Weights of a small spectrogram enhancement model: batches of 64, 65.5 epochs.
Rows from block 3 of a small spectrogram enhancement model, named by matrix and row number. Each number is 128 + 24 x the weight over its row's rms, rounded and kept within 0 to 255. All counts start at 0.
After each channel's rows are labels from the 100 clips, of 14976, where the channel reaches its highest value: "top examples" is what is common among them; "lies over" is the class under the peak. Only what is clearly more common there than usual is listed. The data: tunes sung on syllables by a formant synthesiser. In brackets: how many of the 100.
# conv: 3x3 conv (model.mid.1.conv.weight, 192x192x3x3, each kernel summed), inputs 0-191

conv.72 [130  92 118 122  97 109 171 105 141 129 124 119 168 108 148 143 115 114 127 137  89 101 144 144 147 133 124 122 153 154 146 141 122 164 121 138 150 143 163 126  66 141 112  93 155 144 149  96  95 143  45 152 133  72  58 143 144 158 137 135  94 121 134 150 131 144 117 133 151 121 100 116 135 140 100 108 132 118 165  86 148 109 102 122  96  87  96 162 171 145 124 114 119 106 109  96 160 154 139 134 149 137 142  96  98 102 102 126 107  62 108  95 109 124 104 126 132 164 168 118 130 134  94 122 140 142 122 123 112 126 157 116 126 103 104  77 124 104 146 123 173 105  76 150  92 167 108 148 144  96 127 123 150 115 145 110 124 152 108 157 125 132 115 122 138 126  95 109 109 115 120 111 138 109 124 145 128  66 117  80 133 127 127 140 110 142 137  96 129 130 131 129]
top examples: vowel: /i/ (63); child-like voice (59)
lies over: /i/ (63)

conv.180 [136 137  99 151 141 117 126 140 129 134 134 120 110 121  86  81 129 149 142 128 164 130 131 116 137  73  95  86  94  96 111 136 171 139  98 179 132 156 117  98  98 138 145 100 107 117 119 114 144 123 138 129 205  93 156 118 108 101 127 137 132 101 103  96 128 139  89  93 121 151 151 115 132 166  84 130 148 122 123 136 128 126 148 144 130  99 128 126 152 129 115 188 130 112  99 119 140 149 122 123 100 123 136 117 127 140 173 123  69 155 170 110 184 132 147  79 115 132  87  86 111 101 121 107 125 127 154 134 120 155 121 169 114 121 163 131 115 101 107 146 158 137 139 147 124  54 147  95 131 116 122 132  96 144 115 100  96  71 106 120 132 133  92 132 120 135  81 114  85 136 134 124 124 140 129  98 142 138 184 119 147  98 116 138 119 108 137 116 128 139 111 122]
top examples: vowel: /æ/ (53); thin (high-pass) (33)
lies over: /æ/ (53)

conv.167 [138 131 163 138  57 100 112 111 138 128 123  79 138 185 151 147 134 144  81 133 124 131 142 132 110 104 146 136  94 117 142 109 129  89 115 138 123 137 142 111 118 127 133 105  90 101  87 157 160  96  93 129 121 128 112 164 117 167 170 139  98 106 155 128 152 113  95  78 116  95 129 114 156 140 122 121  57 118 173 136 147 101 124 133 106 118 125 106 116 119 144 170 110 107 112 146 133 108 121 143 132  87 123 121  96 109  82 103 143  87  96 155  93  89 102 140 130 134 114 136 114 129 139 120 119  99 128 107  94 118 144 123 120 134 125 177  89 125 129 114 138 102 162  76 135 156 147 112 117  97 141 118 101 100 100 145 170 133 146 135 123 105 114  98 131 133 137 147 118 173  67 114 145 104 129 134 133  77 128 126 152 124 120 141 140 101 179 139 113 118  84 128]
top examples: vowel: /i/ (75); consonant: /ʃ/ (35)
lies over: /i/ (70)

conv.171 [118 104 112 115 107 129 143 144 143 144 104  92 114 144 153 154  96 116 147 131 114 112 141  99 125 130 125  70  89 125 147 118 133 139 164 103 142 108 139 137 119 146 137 143 140 153 146 131  98 131 113 132 171 103 117 145 137 112 131 120  51 129  98  65 144 114 120  91 113 109 123 147 163 144 122 121 114 138 146 119 159 109 148 142 150 129 140 123 104  93 111 143  86 118  43  98 126 112 110 112 119 107 100 134 106 137 165 102 103 131 148 124  53 127 134 124 158 134 115 111 119 102 114  94 118  92  78 101 113 132 110 135 150 104 128 177 109 103  89 119 104 112 153 107 135  95 155 114 148 125 161 111 128 136 117 139 153  77 175 122 144  83 128 101 141 160 127 149 105  87 130 150 145 137 138 114 114 122 130 113  85  61 147 145 162 112 129 147 127 158 122 146]
top examples: vowel: /i/ (71); consonant: /b/ (50)
lies over: /b/ (33)

conv.119 [154 139 114 114 141 121 126 153  85 125 101 105 138 141  89 183 132 148 150 130 152 131 153 138 135 155 144 116 111 163 134 109 124 129 145 169 117 134  82  86 122 113 119 141 151 152 107 144 139 135 109 168 138 110 141 140  98  95 155 143 152 144 107 123  81 111  84 164 128 150 161 133 150 116 142 142 162 160 119 122 109 126 129 148 135 120 185  99 130 122 181 100 118 135  55 131 145 130 157  85 124 135 148 154  99 112 145 136 101 129 135 200 143 121 184 121 145 125 145 116 109 108 105 138  90 154 142 134 137 137 127 117 152 109 137 119 161  98 111 172 140 102 166 122 108 126 120 105 109 109 143 111 130 114  99 135 162 105 114 120 132 117  86 132 138 189 150 132 106  83 152 115 153 128  99 133 160 190 152 130 118 129 144 127 130 139 115 104 100 160 160 173]
top examples: vowel: /æ/ (53); clipping (51)
lies over: /æ/ (51)

conv.27 [139 115 126 125  75  50 152 164 122 114 137 126 105 136 125 164 149 126 160 136 157 128 143  87 131 164 116 130  89 132 139  87 115 135 117 141 143 124 122  96 126 128 158 114 125 155 127 118 102 124  63 139 143 111 114 115 133 113 130 186 139 129 124  87 145 111  61  96 107 114  95 105 149 135 114 120 131 111 127 123 125 112 124 136 116 118 152 113 136 120 105 136 119 147  88 137 183 139 144 160 137 109 140 132 136 126 111  99 128 151 145 140 130 103 147 141 162 129  71  77 110 134 134 107 112  81 154 134 157 112  97 131 115 141 153 146 133 103 149 158 144 118 138 171  99 134 169 125 149 118 163 143  94 117 121 128 158 135 126 132 163 158  82 117 110 161 104 149  86 145 141 136 161 144 138 132 136 122  89 160 125 123  84 176 122  95  58 138 116 160 103 110]
top examples: vowel: /i/ (73)
lies over: /i/ (71)